Weights of a small sound classifier.
Model: 23.8M parameters, norm layernorm.
Training: muon at rate 0.012, 8700 steps, batches of 64.
Data: 52083 training examples, 10.7 epochs.
Rows from block 3, named by matrix and row number. Rows with one number belong to one neuron. Each number is 128 + 24 x the weight over its row's rms, rounded and kept within 0 to 255. All counts start at 0.
# fc1: MLP up (model.blocks.3.mlp.fc1.weight, 1152x384), inputs 320-383
# fc2: MLP down (model.blocks.3.mlp.fc2.weight, 384x1152, transposed), outputs 320-383
fc1.1075 [145 127 109 155 148 122 133 107 161 116 135  99 153 142 131 119  92 131 148 165  88 125 149 114 130 132 146 177 151 153 122 158 151 144 118 144 124 128  92 166 118 138 145  57 147 134 120 108 135 112 121 114 139 100 123 124  57 173 145 119 169  80 129 124]
fc2.1075 [ 97 141 105 121 120 149  97 130  83  69 113 146 117  87 134 168 129  99 153 123 155 107 127 161 114  62 166  90 134 143 164  80  87 109 136 130 146 165 139 106 128  98 156 118 115 148 100 117  95 155 162  76 139 122 134 130 147 103 105 155 125 150 147 134]
fc1.1076 [ 84 146 131 120 112 130 104 169 112 127 168  98 103 111 131 135 170 102 144 151 137  98 118 168 155 154 157 153 159 137 109 106 126 129  90 162 143 102 129 160 144 144 159 110 146 136 146 158 171 143 139 145 161 170 144 113 127 154 127 132 151 123 126 151]
fc2.1076 [124 178 138 113 130 145 143 135 167  93 123 161 109 131 159 180 104 137 130 147 140 136 137 103 111 119 111  94  90 124 140 182 139 133 142 153 115 176 160 146  95 137 106 113 116 120 106 130 124 154 118  94  67 146 107 112 134 140 181 116 121 168 100 139]
fc1.1077 [105 156 129 119 133 115 129 163 146 146  88 141 121 156 178 140 122 116 128 133  84 176 155  88 110  71 123 132  88 123 131 160 186 124  60  93 167 129 141 131 154 103  95 113 123 100 148 129 117 125 143  99  99 119 145 101 116  99 108 200 161 118  99 144]
fc2.1077 [148  71 114 123  92 126  98 124 145 137 122 105 114 127 122 138 110 125 143 155 110 112  57 141 148 176 123 135 139 146 119 108 115 134 131 144 133 145 118 154  95 209 120 114 170 123 107 135 138 159 116  97  96 181 140 127 150 166 157 173 119 141 140 113]
fc1.1078 [133 109 123 115 107 152 115 123 153 137 162 109 122 128 119 164 131 143 122 128 146 132 116 131  67 144 133 161 117 141 107 144 142 109 107 154 116 114 108 132 159 115 125 135 116 118 147 114 156 112 131 161 150 104 134 140 136 101 144 117 163 113  58 131]
fc2.1078 [110 123 170 125 129 126 118 131 139 152 126 144 121 129 132 181  86 144 128  90  96 152 125 144 169 137 112  95 136 142 146 120 138 120 104  90  97 113 164  88 148  97 135 117 135 135 101 172 131 171 132  76 158 111 119 121  71 136 145 118 134 110 135 113]
fc1.1079 [152  96 126 131 101 113 147 142 149 123 109 172 118 106 128  84 122  83  98 145 121 142 115 132 104 146 156  95  70 154 123 123 113  86 144 116 129 135 147 148 124 155 142 147 115 151 148  83 116 124 120 137 102 145 137 136  91  75  94 151 147 118  99 124]
fc2.1079 [121 119 180 114  98 130 145 137  93 135 161 106 127 110 161 170 118 154 103  84 146 112 121 123 105 114 114 166 121 138 143 137 138 118 109 122 151 162 169 119  99 113 107 133 149  93 137 149 156 110 127 149 131 129 146 137 130 168  75 130  72 125 127 112]
fc1.1080 [168 112 127 143 195 148 120 121  87 118 119 131 151  93  83 127 117 151  94  86 137 193 152 156 137 164 126  94 134 159 161 107 167 114 139 119  75 140 145 142 140 156  89 154 155 164 109 122 138 113 137 165  96 170 100 158 125 164 123 115 137 125 108 103]
fc2.1080 [108 130 134  97  76 133 123 128 142 169 113 116 120 134 126 114 149 153 170 135 111 119  92  96 109 105 140 149 114  97 126 161  86 157 138  84 173 113 140 136 108 119 103 119 108 123 141 137 100  78 107 148 171 102 142  96 108 131 127 135 108 103 161 127]
fc1.1081 [147 131 117 133 120 128  87 120 134 142 125 141 142 150 145 104 158 144 131 108 120  85 110 182 122  93  99 127 159 115 104 109 109 126 102 131 152 140 104 164 122 113 125 133 144 146 132 135 135 159 131 129 138 179 146  94 139 188 122 157 120 123 143 125]
fc2.1081 [157 103 113 128 138 158 148 119 153 125 118 123 127 128 125 143 159 148  92 103 100  94 152  96 142 149 140  93 133 161 136 153  84 136 117 124 132 134 129 134 130 150 127 129  94 116 126 119 130  85 110 112 113  91 126 123 145 132 130 126 122 103 154 122]
fc1.1082 [125 131  94 145 125 141 103 125 125 164  85 103 146 115 127 117 128 168  78  94 172 144 158 115 145 155 117 118 149 146 128 125 121 116 129 105 119 118 103 152 152 104 156  99 178 125 164  89 102  92 126 139  86 161  87 126 121 167  96  95 140 118 131  90]
fc2.1082 [134 128 126 121 138 116 125  99 146 132 122 150 119 152 119 153 120 101 161 132 152 105 167 150 101 121 132 103 104  88 118 110 129 147 156 127 123  95 144 137 130 159 106 139 102 127  97 128 154 171 102 126 139 158 157 131 101 122 175 143 143 141 163 188]
fc1.1083 [122 106 157 178 136 102 119 152 107  78 161 125 143 128 131 161 134 113 137 132 112 158 118 131 103 119 105 157 100 134 156 102 124  98  91 100 136 127 101 147 145 105 163 108 122 146 144 129 154 144 119  97 130 147 139 139 112 159  78 142 135  88  85 131]
fc2.1083 [ 99  92 120 120 144 156 133 105 127 105 116 107  82 103 148  98 108 150  99 162 107 127  91 138 167 131 167 114 145 157 117 125 116 118 127 134 146 115 177 125 117 142 110 163 130 119 105  97 109  67 158 151 117 166 155 118 137 149 152 146  88 161 131  92]
fc1.1084 [146 123 166 127 130 115 166 120 137  98 121 106 123 139 127 135 144  87 133 183 144 157 132 121 117 168 135 118 128 162 135 138 142 160  99  85 146 160 127 154 130  86 125 142  73 106 141 130 117 114 131 111 139 122 151  96  92 119  85 132 112 112 122 170]
fc2.1084 [152 104 131 121  99 156 132  88  74 110 125 136 117 110 125 105 133 102 119 117 100 148 104  86 131 115 126 128 114 168 121 150 155 135 133 137 178 114 142 131 136 154 113 159 123 144 132 104 128 123 163 124 127 123 143 108 158 130 172  94  85 151  95  96]
fc1.1085 [132 140 132 112 111 103 127 149 178 153 125 132  97 114 133 140 115 109 112 144 128 129 156 106 110 147 117 184 124 111  90 154 143 146 114 134 102  88  89 130 158 138 141 145 114 123  96 151 171 160  92 117 141 148 133 103 140 118 121  95 145 127  48 117]
fc2.1085 [125 109 121 108 138 108 125 104 100 147 158 148 127 155 118 116 151 110 123  84 127 129  97 105 160 129 139  85  73 129 131  98 135 126 119 129 113 139 147 134 132 119 160 162 128 145 118 146 140 115 131 157 112 149 152 118 128 138  84 135 114 169 161 122]
fc1.1086 [131 102  96 106  94 165 154 125 145 115 141 149 137 115 165 126 147 140 142 174 126 130 172 116 115 129 134 132 137 108 144 120 122 104  83 147 144 117  87 145 112 121 174 153 179  96 145 118 138 149 145 161 117 101 150 132 110  48 133  93 167 101 135 112]
fc2.1086 [131 158 137 151 143 111 108 120 161 131 136  63 108 121 100 169 109 123 118 101 101 103 150 132 157 126 101 101 102 115 116 127 123 159 144  96 114 141 187 120 105 124 139  94  75 155  94 129 141  93 127  99 151 120 132 141 123 172  74 126 134 119 110 196]
fc1.1087 [142 137 145 137 113 147 162  96 137 136 162  99 134 100 107 123 110 110 132 104 145 112 125 160 153 176 110 159 155 144 112 190 138 131  90 101  74 140 166 108 119 140 114 127 119 149 115 131 100 141 157  97 128 128 140  95 167  93 110  67 161 131 134  82]
fc2.1087 [116 155 100 156 148 117 129 132 142 113 123  97  95 150 121 146 122 145  92 120  87 137 166 153 124  62 153 122 161 116 107 103 129 122 128 135 105 130 162 120 124 153 128 122 128 111 131 105  95 149 122 119 130 103 118 183 127 115 153 173 140 109 156 127]
fc1.1088 [110  89  65 101 133 141 132 166 132 138 157 100 161 119 168 132 127 126 108 167  91  94 118 155 121 147 128 141 136 140 136  82 140 156  98 146 103 135 119 161 134 124 153 146 121 143 133  84 127 133  98 135 132 157  80 127 131 112 104  95 159 123 156  68]
fc2.1088 [167 108 137 137 111 110 137  97 118 110  76 145 135 110 100 112 125 105 129 135 121 116 133 159  99 145 100 114 115 150 101  91 152 109 116 153 142  99  73 119 158 123 144 138 103 124 122 134 118 118 122 107  89  91 125 125 121 115 117 119  83 126 146 120]
fc1.1089 [153 117 152  77 148 113 132  71 122 137 137 100 131 132 108 155 109 159 136 172  81 143 107 151 137 135 106 100 132 164 127 115 144 100 114 140 130 164 170  91 122 146  95 124 140 148  95 117 105  63 119 127  96 110 126 165 142 115  95 151 137 133 111 131]
fc2.1089 [120 116 122  93 169  67 106 137 140 136 152 147 146 125 167  83 148 104 139 104 143 135 132 149 119  92 116 122 152 178 132 102 116 157 159  94 115 139 117 144 193 162 116  81  98 133 139 115 157 130 143 159 127 165 115 106 127 128 109 104 106 108 127 129]
fc1.1090 [ 72 121  74 101 161  99  76 147 112 152 137 149 117 139 108 127 171 117  90 117 127  80 140 162 116 126 104 143 107  85 155  91 141 132 113 153 124 125 146 100 105 128 101 163  90 114 100  88  88  93 147 129 135 154 138 131  93  93 136 149 163 148 151 140]
fc2.1090 [145 172 122 164  93 146 110 147 178 140 122 142  84 147 125  91 136 102 128 143 143 104 121 141 112 170  94 120 100 121 127 151 127 175  70 100  97 142  98 165 172 134 150  60 107 155 104 115 138 152 135 115 132 136 163 152 125 105 158 110 160 165 117 148]
fc1.1091 [120 143 119  97 103 126 129 101 126 140 123 114 127 121 140 155 144 125 148 128 127  99 119 127 118 107 134  82 119 108 132 118  99 156 108  95 141 143 141 147 129 155 117 127 128 114 142 110 138 116 136  98  92 133 142 143  94  91 160 163 116 108 172 114]
fc2.1091 [149 125 120 126 146 133 124 113 118  94 123 110 122 108 141 148 132 135 132 119 146 124 120 121  90 142 134 181 165 115 146 121 134 135 178 141 145 156  96 130 138 138 130 133 139 121 138 128 110 122 122 158 145 125 130  89 154 151 139 121 129 124 133  91]
fc1.1092 [152 107 132 140 148 107 139 113 105 108 142 117  71 129  94 111 129  87 118 104 144 154 148 125 163 118 143 117 115  89 120  98 128 152 164 148 103 167 114 118 138 127 175 116 136 111 141 121 127 116 104 106  99 137 144 119 108 148 142 107 138 142 121 132]
fc2.1092 [118 162 123  86 113 133 108 138 159 171 125 127 189 133 110 118 179 137 151 136 125 136 113 136 133 136 101 138 150 152 145  72 117 105 131 151 180 147 130 155 152 142 125 103 122 125 133 126 154 157 126 123  83 126 132 116 135 100 130 132 153 112 133 162]
fc1.1093 [137 167 168 119 160  95 103 143 130 111 177 125 128 113  60 183 146 110 147  96 162 148 156 145 146 186 128 159 148 130 158 118  99  89 147 130  89 143 133 124  97 146 134 102  95 155 124 139 111 157 159 110  95 143 151 108 128 132 112 167 135 135 185 174]
fc2.1093 [108 102 116 140 140 171  87 121 164 115  81 147 145 150 142 115 114 127 138 148 119  76 112 159 134 126 138 118 158 105  90 128 107 120 147 166 101 133 154 173 123 115 150 179 160 135 132 106 136 106  82 151 102 124  92 136 153 121 122 184  98 132 109  74]
fc1.1094 [ 83 119 120 112 151 125 104 166 105 147 130 144 129  80  86 119 152 172 154 122 134 106 154 143 178 108 143 113 143 109 156 130  77 143 123 165  98 150 141 115  99 140 107 143 135 105 116 131 154 106 140 107 126 144 123 126 143 116 111 107 109 115 200 140]
fc2.1094 [193 127 172 117 155 121 135 111 148 111 139 135 104 145 112 159 125 119 157 135 140 145 116 116  80 163 131 180 132 130 104  94 140  98 171 143 119 111 130 182 129 143 136 132 128 151 165 135  99 146 107 110 124  94 135 148 142  97 133 161 130 133  95  96]
fc1.1095 [154 120 168 128 121  93 117 112 122 150 148 122 160 144 141 112 151 105 140 123 136 147 132 101 118 150 124 128 143 160 129 121 158 146 130 117 146 129 130 138  95 110 183 121  94 153 108 103 137 129 135 137  98 140 151 115 101 110 144 122 121  93 148 134]
fc2.1095 [ 92 106 120 109 156 149 129 107 102 123  81 152  96 108 159 111 120  96  99 111  54 102 128  92 112 104 137 131 130 100 118 115  92 135 128 119 113 122 148  98 135 150 102 129 174 101 123 132 108 147 125  80 137  94 124 107 123 164 166 133 127 144 142 109]
fc1.1096 [156 138 123 143 140 160 115 110 129 114 145 122 126 120 108 124  88  94 147 143 127 122 158 150 145 149 146 133 178 113 122 173 117 103 132 110 147  98 153 140 131 141 150 119 111 128 143 100 110 168 102 127 103 104 137 134 136 121 134  96 136 122  73 162]
fc2.1096 [100 114 119 138 113 143 137 125 147 161 120 181 132 128 123 107 196 161 123 145 117 182 133 159  92  89 124 137 145 101  98 158 123 129 119 126 126 192 152 140 110 142 136 121 138 105 110 134 114 119 114 125  95 106 128 118  86 102 167 120 128 142 168 133]
fc1.1097 [153  99 118 113 109 169 117 152 144 104 139 134 158 127 167 148 165  91 117 143 130 116 137 155 108 132 154 155 136 121 125  86 120 153 107 129 140 133  84 101 121 147 109 164 133 107 108 134 117 172 152  94 167 163 158  84 157 148 119 111 102 109  93 167]
fc2.1097 [122  91 108 135 147 109 143 106 153  86 137 129 153 136 120 111  72 141 136 179  98 147 115 110 113 125 137 105 120 180 186 160 137 142 157 137  99 126  95 138 120  69 120  82 134 130 142 124 127 145 122 114 134 156 106 162 114 173 146 161 156 123 119 136]
fc1.1098 [119 154 151 175 166 104 136  98 102 132 129 119 154 173 118 145 134 113 134 112 157 161 116  96 149 122 127 143 126 109 145 111 123 125  93 110 184 125  83 126 120 157 143 127 104 120 141 119 119 147 106 153  93 158 146 126 140 134 127 156 133 129 130  90]
fc2.1098 [135 134 101 113  73 155  93 179 129 195 167 135 103 143 104 115 174 182 122 131 147 152 107 139 188 105 135 145  93 121 143 115  82 118 111  97 134  90 121 108 152 151 159 124  83 100 148 164  97  97 116 154 167 130 120 100 115  77 117 111 115 139 139 118]
fc1.1099 [160 156 121 104 143 116 115  94 121 160 111  87 121 140 110 157 109 115 113 153 168 122 166 131 124 128 109 138 140 133 148 141  84 141 156 110 113 102 103 142 153 125 153 149 145 155 139 108 122 155 143  93 151 167 112 144 102 166 148 168 106 146  97 123]
fc2.1099 [117 167 105 159  84 142 134 119 157 154 141 109 118 123 105 136 150 145 137 108 162 139  89 100 188 144 120 117 136 169 128 101 118 121 120 153 138 110 127  90  91 128 126 124 111  98 129 131 138  80  72 128 127 128 129 154 138  71  96 125 142 132 146 114]
fc1.1100 [126 119 114 132 130 107 118  76 122 196 135 152 130 145 119 149 151 123  81  97 138 147 117 148  97 163 142 133 124 108 167 129 157 137  85 159  98 109 183  83 127 100 125 170 104 101 100 146 136 123 125 124 122 120 140 112 141 113 161 108 100 135 121 127]
fc2.1100 [139 115 149 112 106 151 141 122 141 158 107 125  98 176 116 120 108 110 164 149  95 131 126 122 117 107 119 132 124 160 120 140 160 108 116 141 133 133  97  88 134 123 114 121 154 110 162 131 151 138 143 136 131 169 128 134 168 116  85 111 150 147 114 105]
fc1.1101 [133 175 152 113 118 115 113 111 149 149 103 145 109 110 110 129  83 107 184 102 123 142 123 151 130 198 122 136 173 167 110 122  98 107 145 128 149  94 194 137 111 127  81 135 110 152 116 139 155 119 106  91 111 128 131 127 144 162 117 135 113 114 149 159]
fc2.1101 [132 152  95 140 110 142 148 132  93 138 112 118 138 127  94 136  94 155 133 122 167 105 148 111 133  60 161 147 114  98 116 170 157 129 145 169  85 158 108 133 148 127 102 102  93 126 117 142 187 109  99 162  72 106 158  94 117 129  92 132 108 111  88  90]
fc1.1102 [123 171 143  84 164 151 117 136 123 148 128  97 129 117 118 122 103  93 128 133 158 160 147 115 151 118 120 143 143 118 128 106 126 148 143 142 149 154 152 114 122 107 137 133 154 127 119 115 111 109 144  97 169 149 112  70 146 118  81  84  91 167 107 126]
fc2.1102 [ 97  90 133 196 113 150 120 136 128 107  98 134 129 169 156 132 141 135 135 184 134 147 153 124 142 180 148  89  78 143 156 141 104  99 146 131  87 107 103 149 122 122  99 152 108 172 140 113 156 100  91 126 124 119 155 125 150 154 169 144 156 141 143 147]
fc1.1103 [150  85 125 109 102 128 117 135 114  99  98 158  94 168 114 122 123 124 183 109 119 128 105 150 133  97 105 132 135 114 122 107  94 151  77 130 136 125 177 173 158 120 132 178 147 148 103 154 145 131 139 104 112 154 157  99 138 116 104 127 144  84  93 106]
fc2.1103 [131 167 102 135 135  77 146 131 139 171 139 113 114 129 172 166 108 109  84  98 131 102 145 112 132 116 124 108 108 122 122 128 148  94 161  94 139 137 130 111 132 144 118 118 166 122 126 117 126  91 111 162 175 125 105 106 166 147  93 144 131 107 158 131]
fc1.1104 [127 115 170 120 103 104 148 102  72 125 101 121 164  90 145 107 111 149 102 141 156  92 107 123 145 160 111 135  94  87 148 152 155 102 149 144 135 100 120 151 119 162 110 137 117 133  97 148 152 138 144 115 123 151 126 125 153 134 141 124 154 131  90  74]
fc2.1104 [119 115 186 125 119 108 153 128 147 150 114 122  65 136 145 137  86 106 133 108  88 121  83 136 120 116 193 119 147 105 121 113 144 132 138 165 151 115 137 141 152  90 167 123 125 149 124  93 166 110 153 178 187 107 101 130 127 154  85 133 127 129 123 150]
fc1.1105 [118 102 151  96 124 114 142 113  92 118 137 101  92 149  91  97 166 147 112 142 137 166 152 128 157 190 123 116 135  83 128  64 122 143 108 123 149  85  97 128 147  99 106 161 111 109 155 119 166 131 107 155 144 134 140 153 145 144 133  85 148 142  98  97]
fc2.1105 [148 135 137 177 135 142 114 122 129 174 119 144 155 144 146 136 145 188 134 164 107 130 138 161  98 133 151 103  98 156 120 140 108 145 101  82 113 135 112  78 161  83 148 176 125 136 107 128  92 125 148  91 140 116 110 133 112 136 150 145 123 113 114 127]
fc1.1106 [126 132 129 145 163 143 166 100 118 126 121  73 103 137 116 147 109 141  89 101 159  75 169 114 122 146 137 132 104 117 134  90 119 103 112 168  97 100 146 111 117 145 112 117  83 151 138 119 140 126 113 159 121 130 130 121 109 149  87 114 134 139  74 126]
fc2.1106 [120 164 141 157 118 127 119 136 143 137 128 154 147 151 173  93 178  92 104 113 120  93 107 163 124 146 120 144 196 147 106 175 101 148 143 113 106 130  70 111  91 105 139 134 150 108 131 150  85 162 123 157 112 141 102 124 103 109 110  33 151 153 113 157]
fc1.1107 [ 62 112 110 112 141 128 152  97 152 159 112 135 159 147 138  84 113 132 123 139 143 127 136 146 136 138 126 128 117 127 101 147  97 174 153 116 123 141 100 110 134  87 104 134 125 138 115 141 152 137 127  96 143 136 105 142 110 139 114 107 151 143 134  83]
fc2.1107 [166 148 147  96 131 100 141 139 107  97 146 126 113 139 141 153 144 164 126 140 168 179 176 155  83 118 119 135 112 161 159  95 184  98 103 118 145 130 137 159 123 142 124  78 101 125 123 135 141  82 136 117  93 107 136 136 121 154  72 134 141 126  94 128]
fc1.1108 [134 129 115 109 120 110 125 116 145 130 132  92 157 146 139 140  96  88 143 120 155 152 106 162 143 120 137 129 176 156 120 100 150 140 115  91 104 112 142 150 107 152  97 128 122 135 147 128 120 119 142  99 128 115 132 111 175 163 140 126  74 141 112 121]
fc2.1108 [120 103 102 117 159  71  82 148  81 170 148 142 104 158 146  65 167 171 138 149 150 119 125 123 150 173 137 112 113 112 146 151 102 150 119 127 139 145 108  86  81 168 133 129 122 118 146 184 128 104 109 161 111 154 139 139 125 171 134  99 123 123 151 133]
fc1.1109 [144 103 141  83 131 146 117 165  91 117 127 137 140 143 113 142 183 152 124 163 114 135 127 145 160 135  64 146 124 156 185  98 124 117 141  98 137 150  65 178 118 100 160 165 119 126 116 131  99 139 165 123 134 150 136  79 144 162 101 110 129 139 155  93]
fc2.1109 [127 101 134 119 153 112 138 118 150 105 141 131 138 103 141 125 146 130 102 114 179 141 148  86 147 126 133 106 110 102 115 146 106 110 126  86 141 167 136 110 124 168 115 134 148  69 165 120 123 137 149 128 140 149 131 147 140  97 121 146 131 143 111 133]
fc1.1110 [102  79 146 134 127 133 101 130 134 108 107 108 127 130 146 161 121 138 144 158 143 113 108 116 138 127 133 130 105 115 127  92 143 133 141  97 133 139 129 151 147 161 135 106 143 144 152 129 140 131 130 104 176 117 121 153 125 122  94 117 113 132 144  80]
fc2.1110 [116 145 133 156 129 121 126 128 140  78 164  89 143 135 121 123 173 113  88 147 123 138 148 155 152  78 125 138 149 142  85 121 147 127  95 142 103  94 150 117 123 108 187 148 104 106 125 134 103 124 127 113 107 115 139 104 133 129 128 137 128  90 113 149]
fc1.1111 [133 181 119 107 108 121 137 131 126 165  96 127 129 146  92 130 119 106 133 139 121 117 126 122  91 137 119 134 132 107 157 109 144 138  81 104 121 108 130 120  92  74 145 177 155 125 113 127 137 146 120 120 120 166 119 156 115 148 149 124 129 134  92 136]
fc2.1111 [109 103 121 156 121 122 145 124 119 107 164 142 136 128 165 138 145 150 123 113 112 117 127 118 122 121 142 133 147 155 104 115 101 131 148 146 111 108  84 128 173 143 115  94 125 105  84 130 114 147 127 167 112 121 163  99 114 133 129 121 123 124 125 159]
fc1.1112 [150 143  88 129 123 126 121 112 127 132  75 159 139 146 134 114 153 151 155 165 151 132 147 121 159 165 163 150 127 146 107 125 136 163  99  85  93 180 111 107 124 127 143 134 117 120 143 153 145 155  89 119 126 117 127 179 122 137 159 139 123 125 149 138]
fc2.1112 [151 158 132 114 185 151 171 116 120  89 129 124  79 106 137 156 115 162 120 117 148 143 163 104 131 138 108 143 148 119 119 131 138 112 122 107 145 135 158 147 184 130 108  85 143 161 140 159 103  89 122 102 141  72 175 143 122 131  87 146 128 143 158 148]
fc1.1113 [134 137 134 129 135 169 156 113  80 107  98 128  96  96 116 140 129 132 149 170 182 154 142 120 149 167 139 103 152 163  95 157 139 127 126 116 135 147 112 174 131 109 114 102 112 167 190 103 116 146 114  68  70 129 122 148 132 119 134 134 101 117 125 128]
fc2.1113 [ 94 114 161 148  91 115 117 105 145 113 127  95 141 141 117 146 157 157 115  93 110 165 149 102 129  94 115 149 119  90 154 103 118 109 105 104 112  96 125  75 132 110 141 142 140 149  72 149 108 111 160 118 120 137 174  97 146 119 102 180  97 121 126 135]
fc1.1114 [155 131 155 108 133  68  86  85 154 180 135 141 147 139 165 142 127 144 138 152 123 138 105 103 127 162 143 145 168 172 145 145 109 126 107 117  96 111 119  94 130 115 119 126 113 143 113 110 122  54 144 145 124 148 150 142 139 133 130 100 128  90 118 137]
fc2.1114 [114 116 117 134 176 133 149 179 140 150 123 111 113  90 126 134 138 154 115  77 130 130 126 120 139 141 123 106 105 161 145 103 134 130 140  88 123  84 169 131 156 124 126  96 196 121 105 177 115 146 100 103 162  99 119 137 130 149 155 113 135 101 161 121]
fc1.1115 [146 101 131 127 139 121 126 120 159 136 106 139 142 107 122 141 169 152 133 134 127  89 151  89  99 159 104 106 153 112 171 159 111 142 121 111  89 156 131 147 144 125 120 135 145 142 119 173 102 140  98 149 111 102 145 112 191 138 141 146 108 133 142 155]
fc2.1115 [103 108 120 106 113 105 142 140 101 109 153 112 127 119 128 125 131 113 112 147 134 148 109 142 135 111 133 168  50 128 108  99 172 119 161  91 111  87 152  86  80  90 104 105 145 106 119 114 128 139 160  91 123 170 107 164 109 138 111 122 133 142 122  99]
fc1.1116 [150  89  77 151 133 120 106  89  97 123 151  96 150 147 154 138 154 115 151 147 107 155 145 138 143  74 142 117 111 155  99 120 141 125 140 139 130 134 107 145  98 103 112 130 119 164 110 141 123  94 162 142 129 216 139 121 121 179 119 170 112 132 131 150]
fc2.1116 [110 118 112 122 124  98 132 104 154 157 129 122 120  90 112 119 178 123 122  95 179 114 132 101 131 144 113  69 128 143 174 155 141 118 112  81 191 147 125 102 169 145 110 113 157 110 111 122  73 122  98  79 122 140 121 132 131 176 134 157 123 123 132 143]
fc1.1117 [134  86 127 142 115 148 122  93  97 147 113 160 163 123  87 131 121 122 143 142 110 141 152 113 145 115 160 105 152 138 138 143 176 105 139 120 127 126 103  84 145 120 102 100 144 126  96 121 137 112 128 129 116 147 137  71 144 152 113 149 122 146  71 113]
fc2.1117 [116 131  79 113 146 132 150  94 133 127 160  93 106 124 152  86 158 120 118 150 140 107 105  98 170 129 117 165 103 149 128 121  92 175 127 119 108 146 128 138 112 160 107 140 139 115 145 134 158 126 120 167 149 115 138 138 101 116 121 130 147 127 119 126]
fc1.1118 [123 122 170  86 122 130 160 119 158 125  71 131 149 142 126 146 128 117 190 107 108 123 108 131 131  98 133 145 112 101 131 117 122 142 142  80  77 106 114 154 145 145 171  90 150 134 158 139 146 154  72 135 132 116 123 136 140 109 118 113 115 143 145 180]
fc2.1118 [143 122 126 143 144 118 127  76 148 140 126 109 105 138 114 147 119 160 111 105 132 140 117 119 102 146 134  88 173 158 131 116 102 124 118 121  98  80 115 138 144  71 142 160 144 142 131 156 113 135 108 127 119 105  87 126 127 177 118 156 155 117 135  98]
fc1.1119 [107 180 115 126 137 133 164 103 110  80 128 118 147 139  94 123  96 145 152 124 132 128 107 121 111 117 139  86  91 100  74  93 156 130 108 115 133 147 147 155 107 105 136  84 147 118 125 113  75 133 121 117 142 127 117 100 138 170  90 135 158 140 119 146]
fc2.1119 [155 115 107  69  99 110  88 155 125 133 119 140 128 147 132  69 161 104 142 131 120 119 108 122 130  80 131 137 124 166 143 185  98 139 130 169 157 124  88 145 162 150 131 140 100 128 167 124 141 119 108 138  98  82 136 127 147  91 161 142 125  85 143 129]
fc1.1120 [133 140  55 119 120 109  96 122  96 111 113 112 160 119 148 128 106 118 102 133 109 135 105 132 194 127 106  97  85 104 106 125 155 141 109  98 128 168 124 150 111  90 105 104 147 118 147 136 128  99 134 137 136 132 148 118 102  98 170 151 131 121 111 142]
fc2.1120 [121 128 161 115 150  94 119  92 111 137 152 156 116 126 130 104 159 137 154 110 147 129 151 106  65 127 192 139 173 166 151  88 131 133 155 119 154 152 122 125 161 132 134 122 104 111 144 113 121 131 117 119  87 138  98 113 136 112 116 165 132 102 138 120]
fc1.1121 [116 145 140  95 101  93 134 153 157 168 143 167 122 134 151 163 152 107 130 171 153  95 127 104 133 124 119 141 169 119 132 134  93 128  98 119 131 120 108 149 150  94 144 132 122 155 122 131 127  90 101 169 130 146 163  95 146 163 116 130 147 123 142 112]
fc2.1121 [117 133  99 162  96  91 110 132 116  63 167 113 116 103 104  84 100 144 147 140 113 123  82 129 138 131 150 100  80 110 118 150 136 136 133 110 132 136 101 159 128 169 134 132  84  94 109 108 116 150 117 157 109  68 160 161 156 182 154 112 107 167  80 143]
fc1.1122 [152 128 147 107 119 110 102 115 135 117 101 173 145  95  88 155 146 137 165 119 119 115 137 108 147 152  86 135 160 133  93  93 113 147 129 114 151 142 108 154 148 100 136 125 103 144 135 144 105 161 134 149 103 116 139  91 123 158 123 142 151 129 124 176]
fc2.1122 [101 137 106 126 137 104 108 137 121 133 138 110 136 121 135 114 119 115  78 150 176 146 123  77 152 122 124 111  78 156 141 121 116 137 180 135 119 172 126 108 111 133 105 142 144 132 181 161 144 156  88 115 142 131 114 133 141 142 135 133 117  99 150 100]
fc1.1123 [145 149 133 125 137 125 113 141 111 143 123 119 137 148 122 139 104 120  90 126 148  94 128 146 120 149 121 159 127  64 142 105 145 132 122 129 131 114  73 141 127 138 153 123 147 137 153  89 161  96 153 120 140  93 129 115 122 115 174  92 106 117 122 144]
fc2.1123 [146  82 101 122 134 112 156 124 128 149 107 132 136 113 129 132 112  96 145 139 136 157 157 151 137 135 143 113 104 112 122 144 116 128 125 106 151 114 136 139 139 114 146 127 112 167 153 117  72 113  99 139 132 101 151 125 128 187 126  94 111 136 113 160]
fc1.1124 [167 145  91 152 114 124 120 138 141 101 111 156  83 133 133 107 105  93 107 131  93 128 144 121 141 191 156 165 125 136 132  86 127 117 154  93 109 112 122 156 160 101  78 128 119 144  86 119 104 142 128 124 123 133 138 122  85 109 146 113 134 126 145 157]
fc2.1124 [119 150 131  99 117 175 154 126 139  96 121 137 134 140  98 150 131 115 125 125 143  91  95 152  98  79 124 138 103  93 152  97 135 155  92 142 106 143 133 132 129 119 112 152 145 149 105 115 147 123 131  99  89 155 132 144 132 114  99 115 128 103 137 145]
fc1.1125 [160  97 112 143 135 111 136 141  99 126 114  91 153 122 100  83 115 117 150 133  88  93 140 157 180 123 149 159 128 169 148 137  92  88 113 169 117 143 164 112 148 144 100 134 151 156  97 131 117 138 164 152 191 113 147 120 170 110 118 139 129 143 165 115]
fc2.1125 [ 87 116 139 139  81 165 109 116 152 146 117 123 150 133 142 134 112  88 101 126 130 169 110 137 118  98 147 156  90 117 122 135 140 113 114 150 129 146 142 152 110 108 139 133  99 120 147 103 152 124  98 130 113 119 127 132 108 105 164  89 138 151  86 144]
fc1.1126 [124 123 112  73 187 167 128 160 133 106 105  80 149 123 138 123 132 103  94 134 118 109 144 155 116 143 133  93 180  72  88 144 131 131 149 141 125 145 108 195 164 172 119  92 111 121 121 132 126 142  84 148 120 108 132 106 128 112 155 146 110 101 127 157]
fc2.1126 [124 122 157 158 128 122 149 118 133 100 134 161 113 125  92 152 112 135 118 174 134 157 115 141 180 112 118 171 101 160 117 161 147 156 110  98  75 132 115 107 169 155 165 138 139 119 148 106  82 134 118 111 118 126 130 145 113  95 125 118 111 154 132  93]